A small sound classifier, trained from scratch.
Model: 3.97M parameters, log mel input, arch conformer, norm layernorm_no_bias, activation quick_gelu, layers 10, width 160.
Training: adamw at rate 0.0029, 4800 steps, batches of 128, held-out accuracy 99%.
Data: trained on chords played on synthesised instruments, 52083 training examples, 11.8 epochs.
Rows from block 2, named by matrix and row number. Each number is 200 + 30 x the weight over its row's rms, rounded and kept within 0 to 999. All counts start at 0. After the name is the row's rms in percent of the matrix's.
# pw1: conv module expand (GLU, value and gate stacked) (model.blocks.2.conv.pw1.weight, 320x160), inputs 0-79
pw1.45,154,219,193,200,220,174,217,168,200,231,200,198,162,242,200,213,112,165,200,178,200,254,189,200,250,200,200,211,200,195,155,200,200,244,243,124,200,200,200,177,222,200,211,200,200,200,162,200,240,176,254,217,128,264,200,241,196,177,200,200,137,200,184,200,200,144,206,208,200,200,200,200,179,239,173,221,175,236,200,223,221
pw1.46,117,200,151,196,290,199,256,200,200,200,200,200,200,217,200,200,198,200,200,200,200,200,103,131,200,200,200,200,238,166,200,181,206,200,200,151,213,152,200,200,200,200,200,129,200,200,200,219,200,200,200,134,200,182,227,200,159,200,128,200,185,217,200,200,200,200,234,200,110,200,200,200,200,200,149,200,200,233,200,135,190
pw1.47,098,216,185,200,200,250,169,154,264,212,200,200,179,200,174,200,172,200,162,200,200,232,173,133,200,225,200,180,244,155,151,216,197,200,200,200,174,180,220,200,213,210,186,158,229,200,139,222,200,200,200,244,200,200,117,200,168,200,200,200,231,231,182,200,242,186,158,200,183,200,186,141,184,236,160,200,133,220,214,200,220
pw1.48,130,200,279,181,200,178,200,161,215,200,190,212,223,239,230,257,167,200,160,260,200,200,234,173,254,200,186,258,284,146,200,200,200,226,153,200,153,225,273,166,200,144,200,212,200,198,237,220,198,244,248,200,144,231,142,208,200,200,219,203,200,213,200,230,195,193,200,200,225,246,161,192,245,219,163,208,200,200,200,200,181
pw1.49,087,200,200,201,200,200,190,200,200,239,200,164,229,227,200,169,200,188,162,200,200,200,200,183,254,170,200,225,226,123,200,200,200,200,200,200,200,306,200,200,200,200,268,200,197,256,200,184,284,214,200,200,200,252,188,260,200,200,200,185,134,207,219,200,200,200,138,190,200,197,192,200,200,200,200,225,168,212,200,196,210
pw1.50,089,200,200,200,119,200,200,136,200,200,147,169,128,200,200,200,200,200,200,200,128,200,252,275,251,200,128,200,200,200,226,319,200,202,200,200,200,276,200,226,200,200,200,203,200,200,200,200,200,200,200,200,200,200,81,200,200,193,222,246,200,176,200,200,212,200,200,200,200,224,200,169,200,200,200,194,162,200,200,200,209
pw1.51,082,200,248,252,220,200,221,200,101,200,241,238,200,201,176,200,194,200,200,200,203,200,243,200,182,200,200,133,200,273,150,200,200,176,161,200,137,200,200,200,163,212,200,200,200,200,200,200,200,200,200,112,164,200,215,200,200,180,200,173,200,200,200,179,166,203,318,200,200,200,200,200,200,200,200,200,200,200,200,217,200
pw1.52,087,204,179,233,134,284,200,200,292,200,200,200,153,218,200,200,213,200,200,200,200,247,213,200,220,219,279,200,243,175,200,167,254,200,200,219,167,181,200,106,267,239,200,134,200,200,200,200,200,200,253,242,200,221,200,233,200,200,200,200,200,185,200,200,280,200,170,200,200,200,200,172,200,231,243,200,200,200,194,171,200
pw1.53,089,245,180,200,200,253,200,200,243,200,150,167,166,288,200,200,198,200,152,200,200,242,200,175,190,233,150,169,200,200,200,136,191,214,242,198,200,200,234,200,232,200,172,200,263,200,200,244,235,187,267,223,179,200,148,200,148,188,200,200,200,238,215,244,200,200,200,200,200,125,200,139,162,232,169,200,200,200,248,154,200
pw1.54,078,200,200,162,200,200,201,200,200,270,200,285,200,200,200,200,200,200,200,200,186,200,200,200,164,200,200,200,200,200,200,236,192,206,154,265,163,200,200,200,200,200,200,181,200,200,263,200,200,200,200,186,138,200,200,200,200,200,200,219,200,208,200,200,200,200,200,200,200,253,204,168,200,200,200,200,216,200,200,81,200
pw1.55,113,200,190,190,200,200,182,200,244,200,200,200,300,200,208,225,200,150,180,170,240,200,200,200,200,200,200,200,245,200,263,135,200,200,160,200,200,99,154,200,200,200,178,200,200,200,249,203,200,200,205,167,284,247,172,200,157,200,200,200,213,205,200,216,200,217,200,171,189,111,200,163,200,200,220,243,255,200,200,200,200
pw1.56,076,200,200,149,200,200,214,200,200,168,266,314,182,179,226,261,200,200,200,193,200,200,194,227,163,200,200,200,200,208,200,200,250,249,241,198,200,200,200,231,200,200,200,186,200,200,154,192,182,232,200,161,200,200,200,236,250,200,200,200,200,200,200,200,200,200,298,220,216,165,189,200,247,200,196,186,200,200,200,241,155
pw1.57,090,121,230,200,200,222,200,201,159,151,200,168,194,71,200,200,200,200,200,200,200,183,254,241,172,213,200,156,196,200,236,200,165,200,200,204,216,200,153,188,177,255,200,200,215,133,200,200,141,183,178,200,200,113,200,186,200,200,145,225,200,165,200,202,200,200,191,200,200,200,222,200,223,182,200,117,220,138,174,200,171
pw1.58,072,200,200,200,200,200,117,123,178,186,200,200,200,200,200,200,200,179,200,200,182,200,200,186,200,167,226,180,200,200,200,200,200,200,136,197,200,200,200,200,200,200,200,200,200,162,163,200,186,200,200,150,236,200,309,200,200,198,200,200,200,200,200,200,200,184,191,200,200,200,166,270,149,181,126,200,217,158,200,200,148
pw1.59,098,200,200,200,200,200,200,201,207,245,193,200,200,237,173,143,200,200,200,217,188,205,200,200,244,200,200,175,200,200,140,193,200,184,216,219,200,200,200,170,200,200,190,211,200,200,161,143,200,193,221,231,148,200,108,233,249,209,260,163,200,200,200,200,200,179,200,184,160,200,242,165,168,218,200,200,94,215,158,200,218
pw1.60,102,251,200,189,200,253,200,191,210,222,200,177,176,235,200,200,200,176,200,200,265,262,143,200,223,261,200,200,232,176,197,146,127,200,200,194,200,125,270,156,256,200,200,132,216,200,197,233,240,200,221,200,200,253,158,200,200,195,200,200,200,200,165,227,200,247,200,239,200,132,159,184,200,253,200,258,183,200,247,200,224
pw1.61,122,159,200,192,200,184,223,166,200,200,200,210,154,200,200,236,187,200,273,200,136,200,200,200,200,189,200,264,222,262,200,200,200,200,200,200,189,288,200,239,150,184,229,251,213,97,200,200,167,200,200,200,215,143,200,200,260,217,200,200,191,200,143,180,200,200,200,172,200,262,200,248,200,181,198,102,237,204,200,200,200
pw1.62,095,157,236,228,200,200,239,142,164,173,200,224,183,200,174,200,184,200,200,181,157,158,246,242,200,200,200,200,200,200,200,283,220,183,200,200,200,292,200,200,178,138,200,265,200,150,200,160,200,147,200,200,200,200,224,200,257,148,273,218,200,200,200,200,200,232,252,212,200,247,200,200,200,248,200,200,200,223,200,269,200
pw1.63,100,200,200,215,167,200,168,200,200,200,200,200,200,200,200,200,200,200,200,200,200,134,276,168,200,200,136,141,187,200,200,237,200,200,200,200,119,200,200,161,200,311,200,251,200,200,200,200,203,200,200,240,276,203,273,200,200,200,223,194,200,200,200,158,200,194,200,200,200,118,200,222,181,200,200,200,188,200,193,245,183
pw1.64,094,200,247,157,200,229,200,165,188,168,200,200,200,200,200,208,215,184,197,200,228,200,200,200,200,191,200,178,200,200,263,200,200,200,200,200,200,177,250,200,236,197,241,238,201,200,200,238,200,200,200,139,200,164,200,212,200,200,200,170,223,240,187,259,182,200,155,317,200,198,252,200,198,237,200,283,178,200,279,247,200
pw1.65,071,200,250,163,240,151,279,215,200,200,206,200,200,145,200,200,200,200,200,200,169,202,200,200,200,200,200,200,200,167,203,264,240,200,228,200,200,243,234,249,200,141,204,252,135,200,200,200,147,200,200,200,128,200,200,161,231,233,218,200,200,200,172,200,219,200,168,200,200,200,235,200,215,200,200,203,144,115,205,159,175
pw1.66,073,191,200,200,200,242,164,181,172,158,243,153,200,187,193,163,231,245,200,200,240,180,173,200,200,160,200,200,167,204,211,200,137,200,228,264,265,200,187,200,200,200,161,200,184,187,200,200,170,213,161,209,222,200,200,200,117,270,200,200,200,181,200,161,200,200,200,200,200,144,175,150,228,149,225,242,200,163,141,266,175
pw1.67,082,200,192,200,200,232,165,200,200,249,200,157,243,210,244,200,200,200,200,195,215,200,112,177,200,197,178,239,200,151,200,103,198,200,200,215,200,109,200,200,204,200,211,103,224,200,184,200,202,200,200,200,200,231,197,200,200,200,200,200,177,235,200,200,241,225,130,129,200,200,200,182,200,200,186,200,211,200,200,170,200
pw1.68,101,200,197,214,200,172,168,252,200,174,200,218,212,172,222,151,197,200,200,200,200,200,222,229,200,200,153,200,200,197,244,200,200,162,208,200,269,200,200,147,200,255,200,200,149,207,204,176,200,200,161,231,272,200,178,136,176,221,200,213,171,153,200,172,200,240,200,172,200,200,200,238,238,179,248,140,248,146,200,200,200
pw1.69,120,200,191,173,200,191,168,200,247,200,192,163,249,206,200,152,200,200,121,230,237,174,200,200,221,222,241,200,228,183,200,147,200,180,173,200,272,169,240,133,200,200,200,200,200,252,202,200,247,200,180,200,200,242,200,216,200,200,185,177,170,200,200,200,175,220,200,202,200,154,147,178,200,225,153,249,228,200,248,238,200
pw1.70,087,235,200,200,188,227,172,123,241,200,194,167,200,250,200,200,204,220,218,200,200,250,200,200,248,229,241,197,223,126,222,200,188,193,183,230,200,145,200,151,255,189,200,173,200,200,192,200,233,200,202,200,195,239,128,200,200,200,212,200,277,213,194,200,200,200,200,239,214,195,200,189,187,260,200,254,173,200,268,111,241
pw1.71,085,184,200,200,200,200,200,229,157,151,200,200,200,114,183,187,277,187,248,200,246,200,200,200,176,200,200,229,176,200,177,229,200,162,200,245,241,200,174,189,200,200,183,200,202,200,182,200,189,200,189,215,200,149,248,200,200,200,200,200,236,218,203,237,200,200,218,248,306,253,206,253,183,200,245,206,200,153,200,241,188
pw1.72,099,167,280,241,257,200,299,200,200,200,127,218,200,200,200,200,200,200,200,182,200,200,226,200,200,200,200,200,172,257,200,200,200,200,178,200,167,304,200,200,163,226,200,194,225,200,205,173,152,190,200,200,200,200,257,200,200,200,200,200,200,146,200,162,200,156,161,200,200,242,225,200,183,200,200,205,181,200,156,200,180
pw1.73,094,174,200,200,200,153,200,166,200,200,241,275,200,200,160,160,140,180,163,200,202,200,200,200,200,200,200,212,200,200,200,200,200,200,200,200,262,200,200,257,200,200,200,200,139,254,149,127,200,200,200,200,200,200,271,200,200,230,160,162,158,170,200,149,200,178,276,173,214,200,134,235,158,200,151,200,200,200,157,299,200
pw1.74,087,230,200,200,200,247,237,200,200,200,154,150,200,200,153,200,200,266,183,179,200,200,200,200,200,159,100,238,151,200,200,200,168,200,200,200,200,200,200,200,200,316,200,200,237,200,228,188,200,200,200,200,166,200,200,200,200,200,200,257,200,218,185,242,200,173,157,200,200,200,200,145,165,204,153,200,200,200,219,202,224
pw1.75,119,153,286,200,156,178,200,225,200,181,200,200,215,209,200,200,200,231,200,181,200,200,200,200,196,189,200,200,200,146,141,206,200,200,161,196,200,213,158,195,162,220,200,200,200,200,200,200,151,180,200,200,245,200,260,200,200,200,200,154,200,180,248,200,232,171,235,193,144,224,200,254,138,185,207,260,200,200,99,200,161
pw1.76,098,179,200,200,200,200,183,117,112,216,200,144,200,200,182,206,177,200,200,185,227,200,200,200,200,200,171,200,245,200,200,128,200,200,174,156,255,200,200,200,200,162,200,200,189,167,189,152,243,200,160,119,200,221,297,200,200,162,200,200,211,233,236,199,146,197,198,200,200,200,200,273,200,179,200,200,232,177,200,200,200
pw1.77,116,202,208,200,240,254,200,200,168,196,200,200,142,200,200,200,236,200,240,200,253,200,187,200,135,198,200,200,143,200,200,200,200,200,200,224,162,253,195,250,186,155,200,241,239,200,241,233,200,221,200,163,170,200,200,215,237,190,253,146,273,200,200,200,200,179,167,252,314,242,221,200,200,200,200,241,200,200,200,200,200
pw1.78,088,268,221,213,200,243,200,201,194,200,259,200,200,200,200,234,243,259,200,200,200,200,165,200,200,234,200,224,217,200,248,200,200,200,200,231,200,229,200,234,200,200,206,172,200,213,237,238,257,200,152,144,249,159,200,189,269,200,200,200,238,200,240,252,200,240,222,200,175,200,228,200,200,200,200,200,243,246,200,200,200
pw1.79,115,196,195,166,200,200,200,200,208,215,156,205,204,232,200,203,200,178,200,200,200,206,206,261,200,115,192,184,200,200,200,245,200,295,200,155,260,200,251,200,200,200,200,233,211,231,173,205,200,150,200,200,200,200,200,182,217,200,226,200,121,200,200,206,200,196,206,200,269,247,200,159,200,200,200,200,200,200,200,186,200
pw1.80,096,200,273,190,218,200,252,214,192,200,144,144,200,200,175,200,200,200,232,200,230,200,200,152,181,237,122,200,200,187,200,231,205,200,200,225,186,258,229,213,200,214,174,163,200,217,200,203,200,200,168,200,200,200,244,228,200,173,245,200,224,227,172,251,253,216,184,248,213,235,242,230,165,200,200,233,222,165,200,119,200
pw1.81,122,256,179,200,200,200,160,274,200,200,200,164,200,200,200,200,200,154,111,200,269,248,179,191,200,195,167,205,200,138,261,174,158,200,200,244,246,176,200,200,221,200,177,200,200,282,184,200,225,200,148,200,233,212,203,200,127,211,236,200,200,200,190,236,200,200,195,200,200,158,177,195,200,219,157,279,200,200,200,200,200
pw1.82,120,190,204,200,194,180,200,200,200,200,200,186,281,147,238,200,248,187,200,200,200,200,202,244,200,183,200,209,200,230,209,157,218,200,200,223,200,200,200,233,200,242,200,115,167,200,200,200,177,229,181,216,281,223,215,268,164,231,171,200,200,200,186,200,209,200,200,145,164,200,200,200,221,150,200,200,235,213,200,257,200
pw1.83,104,230,200,200,168,237,171,200,277,226,200,166,268,200,200,200,200,200,133,200,222,195,140,200,200,171,200,223,243,200,236,148,147,238,226,200,231,110,251,127,248,200,230,153,200,234,200,198,260,200,228,200,200,251,200,200,152,200,200,200,200,200,200,200,171,200,200,199,157,114,163,200,222,200,170,236,200,200,200,200,200
pw1.84,101,200,240,238,155,228,200,142,237,200,224,224,200,200,236,188,174,200,200,200,200,200,200,136,184,200,207,192,200,118,200,200,297,200,159,200,200,134,200,184,190,200,219,200,179,224,200,200,200,200,200,200,257,200,273,200,235,200,200,200,174,200,235,200,238,200,191,154,200,200,257,315,158,200,247,200,174,200,192,200,200